Rows from block 1 of the decoder of a small masked image model, named by matrix and row number. Rows with one number belong to one neuron. Each number is 200 + 20 x the weight over its row's rms, rounded and kept within 0 to 999. All counts start at 0.
Before each neuron's rows are labels from the 100 images, of 14976, where the neuron reaches its highest value: "lies over" is the class under the peak; "strongest on" is what is common among them. Only what is clearly more common there than usual is listed. The data: simulated stained blood smears. In brackets: how many of the 100.
# fc1: MLP up (decoder.1.mlp.fc1.weight, 512x128), inputs 0-127
# fc2: MLP down (decoder.1.mlp.fc2.weight, 128x512, transposed), outputs 0-127

lies over: large cell (68)
strongest on: two lobes with orange grains (58)
fc1.46,182,232,198,202,208,192,225,228,210,175,195,184,218,197,227,204,201,169,208,190,198,207,214,215,224,250,190,187,163,212,205,158,217,183,173,211,180,200,180,218,189,198,191,221,205,218,196,216,198,212,219,217,189,219,187,228,188,185,216,176,192,193,219,207,202,222,219,224,201,174,202,177,232,186,180,206,199,204,212,187,197,166,218,248,205,192,191,196,196,216,170,218,213,224,178,260,201,197,199,217,189,207,223,162,186,165,171,225,184,241,186,223,208,180,256,201,232,186,181,179,197,209,175,193,187,220,191,181
fc2.46,185,184,170,165,212,207,224,181,230,151,211,220,237,194,176,203,211,167,184,156,214,181,202,212,190,240,235,228,208,170,193,218,182,189,206,189,219,199,198,214,214,209,218,183,143,195,211,201,184,179,190,201,193,190,223,172,185,176,174,215,213,202,162,164,190,186,217,206,206,215,186,210,175,221,208,233,179,198,195,214,187,224,168,187,193,173,185,186,194,176,204,205,176,173,227,192,178,200,202,199,217,141,185,203,210,180,199,211,182,206,201,233,193,200,183,180,185,208,223,215,218,218,221,209,202,198,178,181

lies over: small cell (95)
strongest on: spiky cells (81)
fc1.509,210,209,184,229,165,164,249,186,229,190,160,216,190,182,200,225,208,215,235,228,202,185,208,196,205,194,198,208,184,207,240,197,225,206,225,187,199,202,200,192,173,230,228,197,177,242,204,195,197,210,185,179,210,223,218,197,213,193,175,250,195,202,199,192,168,150,220,219,216,168,227,168,206,200,223,189,239,215,221,224,220,201,234,188,178,191,197,229,208,213,181,183,213,182,164,199,200,194,223,201,190,187,202,185,188,183,192,216,222,201,213,219,206,218,216,195,182,184,194,183,241,168,208,203,211,215,174,208
fc2.509,198,211,220,206,203,245,177,193,197,209,213,185,203,201,183,214,213,169,168,213,239,223,213,202,218,210,208,190,198,188,192,158,200,176,190,220,183,179,169,198,207,193,232,197,210,173,186,232,234,197,208,218,218,203,193,224,194,212,208,187,211,209,236,193,177,237,169,199,233,228,180,215,217,203,179,193,204,220,223,242,176,220,207,198,180,166,206,222,196,180,203,190,202,231,233,195,242,181,209,220,206,178,193,186,233,214,166,216,196,206,166,221,187,223,178,229,204,230,190,199,171,222,225,210,214,217,234,220

lies over: large cell (79)
strongest on: two lobes with orange grains (76)
fc1.155,200,215,202,192,225,167,190,174,178,161,186,196,205,232,225,189,171,209,199,189,203,203,212,190,183,198,219,217,221,182,199,220,208,208,181,205,188,181,199,187,223,160,209,167,197,220,181,243,203,217,194,190,203,193,184,185,231,201,194,235,181,207,196,209,197,190,209,225,230,227,153,171,221,159,207,240,225,236,194,226,178,225,233,213,184,207,210,229,196,226,192,182,227,185,174,208,205,205,206,220,189,183,236,214,196,190,177,160,207,200,202,203,164,194,214,183,226,194,203,164,230,221,213,228,207,176,225,193
fc2.155,175,258,205,189,242,201,207,183,208,237,217,229,214,181,216,189,188,193,199,221,206,184,174,199,201,197,200,185,213,183,208,200,224,211,228,169,245,221,211,193,207,250,181,192,206,189,218,190,203,170,229,205,173,231,203,227,180,170,170,180,234,196,190,179,196,179,193,207,156,201,218,224,218,196,177,196,188,193,212,181,173,207,213,226,203,172,211,203,224,184,216,203,192,218,199,170,217,217,173,169,227,192,187,173,213,202,213,208,182,165,196,232,216,187,191,220,200,195,201,204,225,201,212,210,247,226,194,218

lies over: nucleus (61); large cell (28)
strongest on: round nucleus (74)
fc1.70,183,190,159,218,197,200,173,187,182,169,223,196,180,193,201,189,215,181,176,226,211,186,209,233,189,207,212,221,210,203,205,227,198,141,192,191,199,231,206,182,202,199,207,206,229,214,201,222,207,207,212,202,188,219,240,231,169,229,167,154,203,207,175,231,199,210,199,210,257,226,181,196,174,202,220,206,190,214,195,196,239,213,218,202,207,183,173,174,196,230,200,199,187,192,209,207,176,210,173,232,185,220,183,216,217,194,159,198,208,222,173,198,216,200,220,200,172,222,185,201,201,163,234,193,193,195,239,192
fc2.70,172,198,240,193,193,215,222,201,195,214,225,201,189,212,233,207,196,200,200,191,197,212,184,161,207,196,213,200,153,179,205,184,176,190,203,169,203,164,209,194,191,182,197,201,148,189,201,203,218,216,214,180,214,153,164,172,224,216,219,242,180,219,191,147,207,175,196,215,172,193,193,207,224,227,179,192,202,188,187,229,200,201,188,200,189,190,197,229,184,188,200,180,222,169,179,227,198,182,224,172,200,191,215,225,160,186,215,214,175,186,227,187,172,179,194,229,204,197,204,219,187,224,178,183,169,186,220,183

lies over: large cell (79)
strongest on: kidney-shaped nucleus (96)
fc1.484,186,232,199,177,174,197,180,210,216,200,205,225,211,204,200,183,183,236,184,210,204,187,224,188,175,228,205,192,223,156,191,212,194,197,192,218,165,187,213,198,220,211,143,187,209,208,213,223,163,185,203,195,208,192,197,179,234,223,200,173,188,198,212,199,185,219,186,214,236,189,166,239,211,182,194,207,236,228,192,199,208,180,216,190,192,225,200,178,227,174,220,207,162,186,221,220,194,218,186,231,231,198,190,174,183,230,165,198,200,181,177,200,201,198,182,224,237,178,198,233,189,171,216,203,245,178,202,211
fc2.484,190,200,214,223,227,186,220,223,202,187,193,192,209,209,236,219,166,211,192,210,209,214,205,190,180,189,207,218,197,189,216,185,212,224,202,162,245,173,197,179,198,182,219,194,200,227,156,197,225,190,163,209,217,222,228,165,207,207,199,223,201,233,204,143,212,176,237,188,230,207,209,183,200,193,245,184,202,217,220,174,202,161,176,232,229,208,194,220,189,195,226,166,224,183,208,203,234,177,206,222,193,213,191,182,202,190,205,192,203,227,220,226,192,166,212,216,189,183,207,194,194,192,189,241,193,191,220,220

lies over: nucleus (49); large cell (34)
strongest on: two lobes with orange grains (73); discs (39)
fc1.387,218,218,213,211,182,189,248,186,200,240,202,223,190,217,177,191,205,208,223,216,188,203,178,200,183,247,192,174,218,183,214,182,181,227,234,191,214,186,182,198,203,219,189,219,182,184,213,193,245,167,190,202,170,193,187,168,231,229,198,204,209,212,215,219,204,203,205,198,177,201,188,179,215,212,210,202,186,225,210,221,213,223,181,188,240,244,176,230,213,187,189,165,222,201,204,153,218,178,239,216,184,175,203,184,192,191,232,210,210,180,182,187,226,196,227,188,206,178,200,181,164,213,183,183,235,187,198,206
fc2.387,196,186,219,211,225,210,183,183,216,178,195,207,195,190,271,207,206,163,218,192,208,189,189,216,242,178,198,175,179,224,188,223,208,201,185,207,209,207,227,203,216,197,231,183,214,220,195,208,167,213,194,207,218,216,186,200,163,221,155,162,162,159,207,184,186,222,174,211,231,188,187,174,177,207,173,200,212,220,212,180,177,197,204,190,179,162,178,175,240,169,186,216,193,178,200,237,204,191,193,213,217,207,180,220,182,223,197,197,194,191,212,227,187,201,187,196,200,190,228,197,234,203,219,220,171,212,208,197

lies over: small cell (61)
strongest on: ovals (89)
fc1.64,225,179,236,178,207,188,202,217,198,183,205,188,217,182,227,216,206,220,181,234,179,207,227,215,190,189,199,221,204,194,205,210,201,208,205,204,180,243,135,228,204,207,213,194,175,234,214,225,225,193,202,199,212,180,214,167,224,187,220,180,236,206,188,184,165,168,207,189,206,203,216,246,201,218,226,168,175,243,240,198,231,231,178,205,194,205,170,187,213,199,191,211,205,207,210,172,193,218,210,220,224,212,207,176,190,226,169,188,200,195,233,187,208,200,210,178,232,209,205,224,197,200,222,182,209,207,166,195
fc2.64,223,204,168,216,180,206,206,178,187,218,205,206,177,218,184,197,166,168,187,198,198,211,166,219,205,216,192,194,208,160,190,226,203,225,194,183,242,170,182,190,192,193,196,210,197,177,184,195,215,182,194,201,244,231,228,211,195,204,201,256,216,234,214,214,217,210,240,220,179,208,189,168,221,165,220,213,237,201,171,190,191,200,208,211,209,201,186,188,210,187,169,169,220,193,218,209,219,210,207,161,186,216,190,209,195,152,221,215,207,210,213,223,180,166,205,217,220,159,210,203,189,214,234,206,182,179,202,219

lies over: nucleus (59)
strongest on: two lobes with orange grains (79)
fc1.96,201,198,210,196,223,177,195,152,205,182,217,211,187,223,211,190,208,200,229,218,248,175,229,198,200,199,215,193,174,205,178,200,195,166,191,205,170,222,184,194,192,224,193,209,184,215,190,227,189,207,209,180,166,214,177,230,181,212,155,209,187,202,196,220,209,190,237,210,193,190,181,185,208,193,182,193,203,209,188,222,236,223,211,246,213,181,164,191,256,198,161,189,210,181,211,183,182,188,179,180,206,167,176,219,189,187,201,204,167,240,196,200,213,195,199,178,222,220,216,258,187,207,194,185,214,208,200,184
fc2.96,203,160,182,203,203,204,217,235,221,200,195,180,206,192,220,242,199,211,199,183,187,174,206,216,212,213,196,191,201,207,193,173,193,216,201,194,219,192,225,166,186,167,213,193,211,188,216,164,192,176,212,198,184,204,211,191,230,195,202,225,185,209,178,184,203,215,184,166,164,200,203,185,192,223,237,236,183,213,209,198,192,208,192,189,193,216,217,185,190,207,208,232,223,198,198,238,210,224,191,220,190,221,169,235,172,197,222,172,247,176,193,207,221,216,147,205,175,174,142,151,207,211,202,208,202,181,224,209

lies over: small cell (51)
strongest on: ovals (100)
fc1.77,192,231,189,213,218,181,196,219,189,217,201,191,185,186,248,210,207,169,207,209,215,184,210,187,188,218,226,193,191,199,204,176,225,180,211,180,202,243,171,230,179,180,180,209,207,190,190,223,201,219,172,220,233,212,203,190,162,180,184,215,194,178,188,203,195,189,199,188,200,180,203,205,193,165,182,236,182,216,222,202,183,206,213,165,216,191,206,178,218,201,184,183,209,140,197,193,192,206,195,200,225,213,201,159,185,190,198,192,208,189,221,224,166,115,165,187,202,219,220,189,210,207,207,175,197,211,192,227
fc2.77,202,164,184,217,188,227,208,206,209,191,217,182,185,193,153,215,184,227,184,176,213,215,180,194,213,186,191,206,221,212,186,206,191,197,207,263,218,207,230,204,184,191,221,166,223,188,214,185,197,176,212,221,202,174,184,199,187,158,200,212,200,222,208,181,192,197,193,200,179,202,207,164,212,256,243,177,167,209,187,213,178,187,202,200,179,192,213,206,191,202,175,173,183,199,167,212,201,181,211,198,205,238,225,179,179,207,194,211,201,193,185,168,212,248,225,209,210,168,161,200,210,186,203,167,190,171,185,178

lies over: nucleus (51)
strongest on: two lobes with orange grains (59); ovals (39)
fc1.440,203,198,191,225,184,202,225,207,211,183,189,193,214,187,217,216,237,213,160,255,191,236,224,182,173,217,226,170,184,199,211,219,229,203,191,197,174,205,187,208,194,206,164,210,196,208,187,176,242,187,227,220,174,217,196,172,228,205,185,169,195,170,207,185,211,212,216,190,185,189,187,216,225,199,195,218,195,225,175,208,188,203,196,255,181,208,187,233,230,187,230,191,195,177,192,200,193,199,201,199,193,210,198,195,222,177,208,211,222,183,144,208,241,253,176,220,205,232,187,204,199,223,204,193,197,208,208,192
fc2.440,210,204,193,164,196,211,181,213,240,215,212,209,201,212,214,184,190,199,234,159,221,157,172,218,208,202,205,230,197,219,205,199,227,197,207,179,181,204,208,205,221,189,202,194,178,196,165,237,171,218,181,184,225,201,214,234,213,224,180,211,207,199,216,193,219,240,204,204,230,206,196,196,219,193,157,218,191,175,232,191,254,227,219,162,243,196,211,178,185,192,195,196,183,207,200,210,203,181,210,170,199,213,230,189,200,196,188,189,205,207,254,228,222,188,218,185,190,190,184,214,199,210,179,213,214,158,201,223

lies over: large cell (86)
strongest on: kidney-shaped nucleus (37); discs (33)
fc1.288,189,210,188,198,216,237,199,188,163,184,188,209,194,201,204,199,206,225,185,184,197,215,202,197,210,216,205,198,224,190,197,192,202,210,189,192,188,219,217,215,224,219,183,155,184,178,185,215,193,263,193,179,191,238,204,165,177,212,198,223,181,236,174,193,178,232,221,178,201,186,223,210,196,207,187,189,160,203,237,182,220,246,218,200,161,210,202,213,200,197,208,163,236,229,213,183,182,200,249,229,208,188,190,220,168,188,192,233,170,233,181,219,199,202,199,194,200,183,188,196,178,219,195,214,205,198,232,222
fc2.288,218,201,227,218,192,182,201,196,215,244,220,194,176,228,211,203,213,172,223,216,211,218,190,226,191,205,199,168,189,198,218,219,223,196,202,225,197,190,168,169,188,167,239,247,190,223,208,186,253,151,214,197,216,173,196,251,214,218,208,182,203,163,220,213,216,205,211,192,195,190,180,200,177,157,211,186,239,219,179,187,183,206,176,206,232,212,214,203,193,210,208,211,175,183,175,223,176,194,182,227,197,220,203,210,215,190,193,188,247,196,229,199,216,194,191,192,234,213,205,216,199,198,202,202,184,214,186,211

lies over: nucleus (68); large cell (27)
strongest on: crowded (71); kidney-shaped nucleus (54)
fc1.224,209,225,188,231,197,225,199,223,203,184,207,212,203,229,213,211,215,184,196,212,209,236,215,230,223,217,207,201,171,226,192,205,214,158,186,222,176,181,208,197,198,197,209,210,215,202,210,211,229,194,189,176,209,204,166,195,282,226,217,194,194,182,204,173,194,221,222,214,222,183,210,199,196,219,201,262,229,205,189,199,200,197,212,159,199,164,212,179,210,222,178,202,232,207,198,222,199,197,228,218,166,176,207,221,204,224,161,199,215,204,189,214,192,173,210,195,189,200,199,237,216,204,189,196,182,206,236,166
fc2.224,212,190,173,175,219,162,238,217,213,202,230,186,213,200,179,191,175,221,189,189,201,182,204,204,195,168,183,237,194,209,205,200,175,222,161,159,196,177,196,198,221,216,201,195,151,210,231,196,169,219,210,188,194,207,201,224,208,175,217,183,153,201,166,206,184,202,190,197,201,199,200,207,194,196,189,166,190,213,232,198,212,217,195,206,214,231,209,263,233,188,179,218,220,194,163,212,191,226,170,209,216,195,205,192,200,214,192,188,225,245,192,200,175,204,184,225,159,218,213,195,215,183,209,227,200,181,190,212

lies over: large cell (76)
strongest on: kidney-shaped nucleus (74)
fc1.380,197,209,193,189,201,231,163,173,252,205,203,217,171,199,237,200,172,233,209,252,184,184,226,178,194,230,220,190,198,223,200,213,196,202,197,202,195,195,192,165,185,180,193,187,209,216,182,222,194,218,202,175,207,237,203,207,178,206,197,208,189,161,220,199,195,210,209,198,209,177,196,216,211,168,172,214,197,204,185,238,198,228,196,216,214,171,163,238,240,198,185,174,198,226,205,187,183,189,194,206,187,196,202,216,211,220,161,223,189,191,211,196,214,241,199,218,226,223,166,224,157,211,206,187,190,188,229,220
fc2.380,218,203,193,200,191,222,159,212,196,198,196,193,180,209,206,223,190,187,189,160,214,215,183,203,181,208,215,241,168,227,199,201,201,236,211,191,213,182,200,203,208,191,191,228,176,205,183,224,209,156,196,233,189,202,207,182,235,187,213,219,219,226,168,176,194,201,239,207,189,201,211,213,172,235,231,233,183,181,207,179,217,178,188,233,211,232,229,188,193,184,217,196,222,195,183,183,205,225,222,224,220,221,199,187,204,207,239,191,187,164,183,216,215,167,148,182,188,167,212,190,198,225,206,226,189,205,184,231

lies over: nucleus (59); large cell (31)
strongest on: lobed nucleus (55); two lobes with orange grains (45)
fc1.290,193,230,226,189,197,186,215,210,225,184,192,213,256,191,198,237,196,215,206,169,188,175,206,171,180,233,218,198,186,201,200,197,226,174,182,226,161,199,213,188,192,169,188,227,198,209,227,193,193,231,186,218,207,210,229,164,194,212,177,170,162,211,179,178,181,219,214,187,227,214,217,219,200,219,196,174,233,216,212,216,196,194,203,205,211,197,190,216,193,172,179,199,189,165,213,203,205,199,185,240,236,184,181,170,220,218,209,210,196,181,194,199,205,209,205,158,256,181,193,205,223,226,168,197,183,212,191,179
fc2.290,173,215,181,173,230,196,173,229,223,230,206,179,184,238,182,161,187,224,164,240,217,218,200,187,198,144,206,193,203,213,212,209,182,183,197,178,207,193,201,223,190,221,194,171,184,172,181,193,213,213,206,143,190,175,202,196,164,200,169,204,221,182,189,228,207,185,176,234,220,198,190,192,205,191,190,177,173,180,205,188,200,224,236,183,181,225,202,219,220,195,167,191,198,204,191,205,188,180,223,196,178,177,208,201,179,177,209,177,234,201,185,196,211,192,192,203,169,194,165,212,221,206,217,166,207,201,205,176

lies over: small cell (74)
strongest on: ovals (100)
fc1.28,194,188,193,230,188,193,193,186,196,217,229,187,164,186,170,166,224,176,233,195,173,212,212,192,173,210,219,205,196,207,193,213,206,180,255,182,206,158,202,193,212,188,205,201,201,196,233,170,211,248,190,208,222,184,209,206,203,174,214,214,138,166,192,207,202,210,185,182,198,225,205,216,162,201,195,222,207,221,191,187,153,215,214,202,194,207,206,210,239,210,184,222,211,173,192,198,210,167,219,196,204,196,163,188,216,176,198,170,180,191,179,217,193,228,188,210,219,180,209,168,242,178,194,210,215,202,182,197
fc2.28,193,225,192,197,188,185,157,203,170,171,207,201,199,172,180,204,180,224,187,186,186,203,221,223,210,206,171,201,193,200,196,157,181,212,158,217,207,196,197,189,187,206,186,169,200,196,178,242,209,184,183,215,173,192,188,189,194,207,205,227,262,203,188,213,195,231,206,194,195,191,186,189,217,202,194,181,189,170,231,239,258,210,190,167,201,165,173,196,191,227,195,195,191,219,207,208,184,243,209,184,214,203,224,210,192,184,193,220,211,193,212,218,226,177,203,180,220,180,224,227,164,215,206,160,180,186,219,198

lies over: small cell (60)
strongest on: ovals (86)
fc1.219,191,231,183,222,185,220,207,192,214,186,164,207,206,213,241,179,199,225,212,189,215,183,221,196,220,245,187,143,210,202,194,197,212,194,201,194,180,214,184,192,194,204,217,161,208,172,202,202,192,205,192,169,193,204,199,224,211,158,195,199,247,172,221,188,217,202,184,215,182,232,200,205,210,181,195,212,168,205,242,205,199,183,196,170,190,190,218,223,208,200,230,170,163,206,224,170,234,187,217,187,208,211,185,237,191,206,208,230,208,177,226,226,189,190,178,179,169,166,196,171,193,218,225,225,202,187,217,191
fc2.219,198,202,215,201,200,192,179,200,182,217,199,211,194,196,182,192,167,210,176,200,184,208,195,197,189,159,192,211,205,196,184,224,189,153,197,223,161,206,205,218,207,194,185,228,195,217,204,190,233,199,196,205,199,199,208,199,190,186,149,170,197,209,207,205,160,198,228,195,204,179,192,200,208,220,215,199,201,217,196,202,183,217,211,215,190,198,150,205,187,218,168,226,189,226,197,205,172,189,183,193,203,226,211,146,236,207,187,156,153,206,169,149,195,248,223,190,206,204,227,203,217,177,166,205,179,186,157,204

lies over: large cell (43)
strongest on: lobed nucleus (49)
fc1.198,206,205,201,233,218,188,198,215,201,181,198,230,194,186,170,180,214,178,221,205,185,199,216,195,168,264,211,202,212,215,229,206,217,200,210,229,222,180,196,213,202,185,208,163,199,217,154,211,172,200,195,197,217,207,216,210,180,206,197,221,202,199,206,212,174,206,198,199,202,171,160,232,205,221,188,177,198,202,192,166,206,201,234,225,239,193,152,207,192,197,191,197,198,197,175,203,201,208,234,196,179,163,242,198,194,206,219,190,227,185,200,163,190,168,200,185,216,200,222,241,182,188,210,235,158,204,221,170
fc2.198,211,212,210,188,220,218,182,189,160,180,207,218,187,222,205,207,223,204,161,228,215,202,219,241,205,228,206,186,218,182,213,195,219,210,198,229,182,197,182,194,192,214,202,202,191,193,198,194,218,203,248,215,198,157,198,214,212,196,214,194,200,215,169,202,193,210,227,206,213,189,196,201,193,189,218,171,196,203,184,208,167,180,177,190,189,177,239,190,203,225,236,219,214,193,225,178,209,215,188,263,213,204,153,177,265,207,200,197,169,194,177,211,200,207,242,184,217,219,192,188,174,189,192,227,216,180,186,229

lies over: nucleus (50); large cell (34)
strongest on: kidney-shaped nucleus (53)
fc1.93,220,186,206,197,202,204,178,182,208,214,245,179,186,179,191,168,226,197,209,216,169,196,174,193,204,239,191,201,201,207,189,193,163,237,237,219,195,201,164,200,191,182,173,233,185,213,212,229,222,223,159,177,219,226,232,201,200,249,201,219,207,229,192,215,213,187,178,218,208,205,181,209,200,222,208,200,172,203,214,189,170,227,216,209,197,191,194,209,223,223,185,190,220,172,167,200,210,183,190,213,231,196,197,209,175,139,213,199,186,225,196,217,201,165,212,191,196,195,220,156,211,211,231,185,200,192,191,190
fc2.93,263,172,175,168,171,211,210,186,186,211,169,232,187,210,211,216,178,190,189,211,193,182,231,169,205,200,192,205,176,194,181,207,200,211,216,160,185,183,215,202,215,189,212,161,195,182,194,168,182,183,230,215,181,179,145,198,196,175,195,191,195,182,195,178,191,214,209,215,187,185,190,192,202,193,165,236,204,197,175,212,234,190,185,186,185,212,204,188,241,180,196,184,173,225,252,195,216,222,223,201,192,203,180,194,198,224,170,214,198,182,198,204,203,202,212,177,216,229,195,242,160,186,177,206,194,195,215,199

lies over: large cell (89)
strongest on: two lobes with orange grains (50)
fc1.12,217,209,212,198,199,214,176,190,225,192,206,219,216,204,237,210,204,207,198,186,216,201,202,177,197,175,244,209,178,197,214,201,197,202,240,267,195,205,209,204,196,173,226,222,193,204,182,188,206,212,196,205,216,183,223,215,202,237,220,184,159,224,179,205,182,195,213,229,221,198,212,194,207,190,210,197,231,232,186,208,195,218,217,198,178,215,216,136,201,223,197,204,186,169,211,234,187,218,176,235,180,230,195,219,153,222,191,221,192,198,215,181,208,219,214,188,208,189,192,240,243,226,179,195,189,186,209,222
fc2.12,249,248,211,199,205,180,194,186,189,229,179,201,200,190,166,167,205,217,203,249,200,198,235,214,205,219,148,192,218,215,197,196,192,241,211,186,202,198,198,195,214,203,206,205,181,187,214,211,213,203,191,202,202,226,169,202,166,205,144,203,222,177,200,223,224,219,185,199,209,206,213,205,222,195,224,167,205,218,233,186,229,204,179,196,224,198,181,232,211,183,188,200,200,238,189,171,181,185,216,183,228,194,198,170,242,183,200,168,196,205,163,179,197,184,211,222,205,198,190,176,175,218,210,179,225,200,191,201

lies over: large cell (27)
strongest on: round nucleus (41)
fc1.504,229,201,224,189,203,191,154,182,182,223,204,211,182,187,211,217,219,173,209,167,234,190,235,223,220,221,192,204,245,227,207,165,188,176,205,176,231,223,208,202,200,222,242,212,168,222,202,200,190,192,146,205,196,208,213,172,191,158,230,211,216,202,208,177,192,204,226,187,245,190,188,232,227,237,193,210,189,209,193,196,191,174,199,194,209,202,199,190,219,193,178,200,185,174,184,191,204,198,206,192,198,214,205,230,190,204,208,175,162,194,194,206,187,206,167,195,218,161,190,225,209,200,160,237,210,205,195,206
fc2.504,191,208,223,221,230,217,200,200,190,170,222,219,231,185,161,226,197,235,214,208,167,215,217,175,186,184,209,180,211,191,199,234,219,199,192,193,195,172,206,184,225,186,182,167,206,220,198,210,184,229,220,192,179,220,173,221,198,202,201,196,229,185,190,243,190,221,203,203,169,224,241,190,173,178,199,221,198,193,239,210,206,239,189,199,212,196,202,181,189,247,187,163,199,211,225,225,210,159,221,220,177,192,231,168,225,195,183,212,214,202,172,169,209,168,197,174,196,194,205,230,196,181,220,189,206,199,208,190

lies over: large cell (79)
strongest on: two lobes with orange grains (69)
fc1.429,220,204,244,220,184,223,195,204,189,162,213,192,236,233,231,211,226,208,195,208,194,219,191,206,168,186,213,219,168,187,171,157,195,205,208,187,208,165,192,187,204,178,225,225,166,219,194,202,211,204,219,184,198,198,186,179,218,237,187,207,164,209,180,192,200,212,217,184,217,176,182,205,186,208,196,200,229,195,221,208,217,205,225,176,199,205,204,188,236,179,174,260,245,212,193,207,209,171,186,222,185,217,198,171,192,175,212,199,182,180,239,190,166,210,200,207,231,183,209,233,197,216,194,200,190,210,232,193
fc2.429,209,223,177,226,180,164,218,196,158,215,195,199,194,211,166,174,203,190,212,207,197,206,235,221,201,177,183,179,199,225,181,212,209,166,216,209,205,228,234,219,207,216,181,164,212,203,210,194,169,192,207,212,213,184,213,244,163,194,197,205,196,174,190,227,171,200,202,187,226,207,188,193,199,192,233,133,183,224,197,210,206,185,213,207,210,207,192,222,210,202,174,190,155,181,225,178,215,187,187,222,194,199,209,213,197,210,209,213,232,240,170,202,199,188,192,191,169,206,189,187,207,181,195,144,192,166,183,210

lies over: large cell (91)
strongest on: two lobes with orange grains (100)
fc1.362,217,194,221,192,222,193,222,194,195,189,198,194,218,200,172,221,188,203,213,193,187,198,172,204,194,198,188,161,194,227,205,236,184,184,215,197,227,204,173,220,159,229,210,182,159,193,210,206,237,216,229,209,189,220,199,205,220,194,186,234,218,200,216,192,200,230,229,211,217,200,175,200,227,207,193,196,184,197,232,173,189,183,237,225,253,217,236,194,181,191,207,202,203,260,188,215,203,206,175,245,201,196,187,197,206,211,214,172,189,217,196,222,163,232,170,164,211,188,214,210,193,182,228,192,197,176,215,177
fc2.362,181,243,194,193,182,172,234,227,201,175,211,245,212,196,173,203,183,205,235,223,210,174,214,192,216,210,221,188,207,180,216,181,199,225,218,211,166,200,215,217,187,177,194,209,217,180,164,210,213,189,187,199,238,192,177,192,207,225,203,172,182,180,184,204,179,193,184,203,209,183,203,176,216,171,194,234,162,221,183,228,175,191,183,186,157,173,198,176,177,242,158,209,183,182,202,197,179,229,174,228,211,200,186,209,212,208,207,192,157,221,215,194,207,190,208,200,214,183,190,196,218,204,174,219,166,227,200,183

lies over: large cell (68); nucleus (32)
strongest on: lobed nucleus (53); two lobes with orange grains (36)
fc1.508,211,210,197,170,157,173,212,199,238,206,222,201,167,211,198,224,250,202,224,219,219,209,250,207,175,215,203,195,204,203,248,208,187,176,189,221,198,160,197,228,193,180,189,201,175,213,183,214,245,184,204,157,196,202,213,223,217,184,172,198,208,186,206,205,198,205,219,206,187,170,194,185,222,202,172,176,208,203,183,221,190,203,224,226,190,204,149,193,200,205,188,206,224,214,187,180,200,195,207,188,187,171,207,232,194,206,231,183,214,182,213,209,151,225,214,228,181,219,237,202,204,205,180,186,195,197,208,177
fc2.508,201,201,161,202,192,194,190,166,231,182,182,189,184,199,225,211,201,207,223,157,205,197,221,203,194,185,184,205,188,194,207,165,173,209,198,222,232,231,166,208,181,199,225,193,222,205,169,223,172,224,205,213,217,224,194,213,227,211,231,167,240,198,184,205,198,192,206,199,180,209,183,191,196,202,186,213,245,166,182,188,178,163,203,184,199,218,209,190,207,182,200,185,207,200,218,172,214,227,219,226,185,197,175,153,208,183,169,183,209,196,167,204,205,233,190,201,207,181,154,169,188,209,195,238,202,193,188,156

lies over: large cell (87)
strongest on: kidney-shaped nucleus (91); crescents (32)
fc1.13,192,202,187,204,194,197,172,198,221,159,211,199,210,220,218,176,170,195,220,191,185,217,207,208,186,204,224,200,180,206,196,206,197,207,199,202,195,191,196,201,220,200,202,149,237,225,169,201,201,244,182,163,206,194,189,184,224,220,205,182,143,222,150,223,190,220,196,235,198,185,172,188,206,192,216,183,235,166,199,190,235,188,209,175,166,207,163,197,183,194,237,201,175,202,182,194,207,217,184,195,184,162,202,171,181,204,232,167,189,221,199,208,202,242,185,206,217,192,181,229,215,208,191,183,203,192,227,197
fc2.13,218,223,190,209,225,196,227,215,188,226,193,189,180,198,200,203,237,235,168,230,193,187,182,249,226,210,172,190,186,230,198,204,207,207,214,209,210,161,227,214,222,184,195,205,180,166,207,206,186,160,214,208,206,211,167,199,188,163,194,206,183,186,221,224,193,167,166,195,196,237,199,211,193,195,208,219,194,231,196,207,141,217,181,221,226,227,195,225,205,239,189,190,226,200,225,197,210,199,186,199,204,246,186,223,202,199,195,206,212,181,207,158,197,178,181,216,204,196,185,183,183,196,190,216,212,218,230,230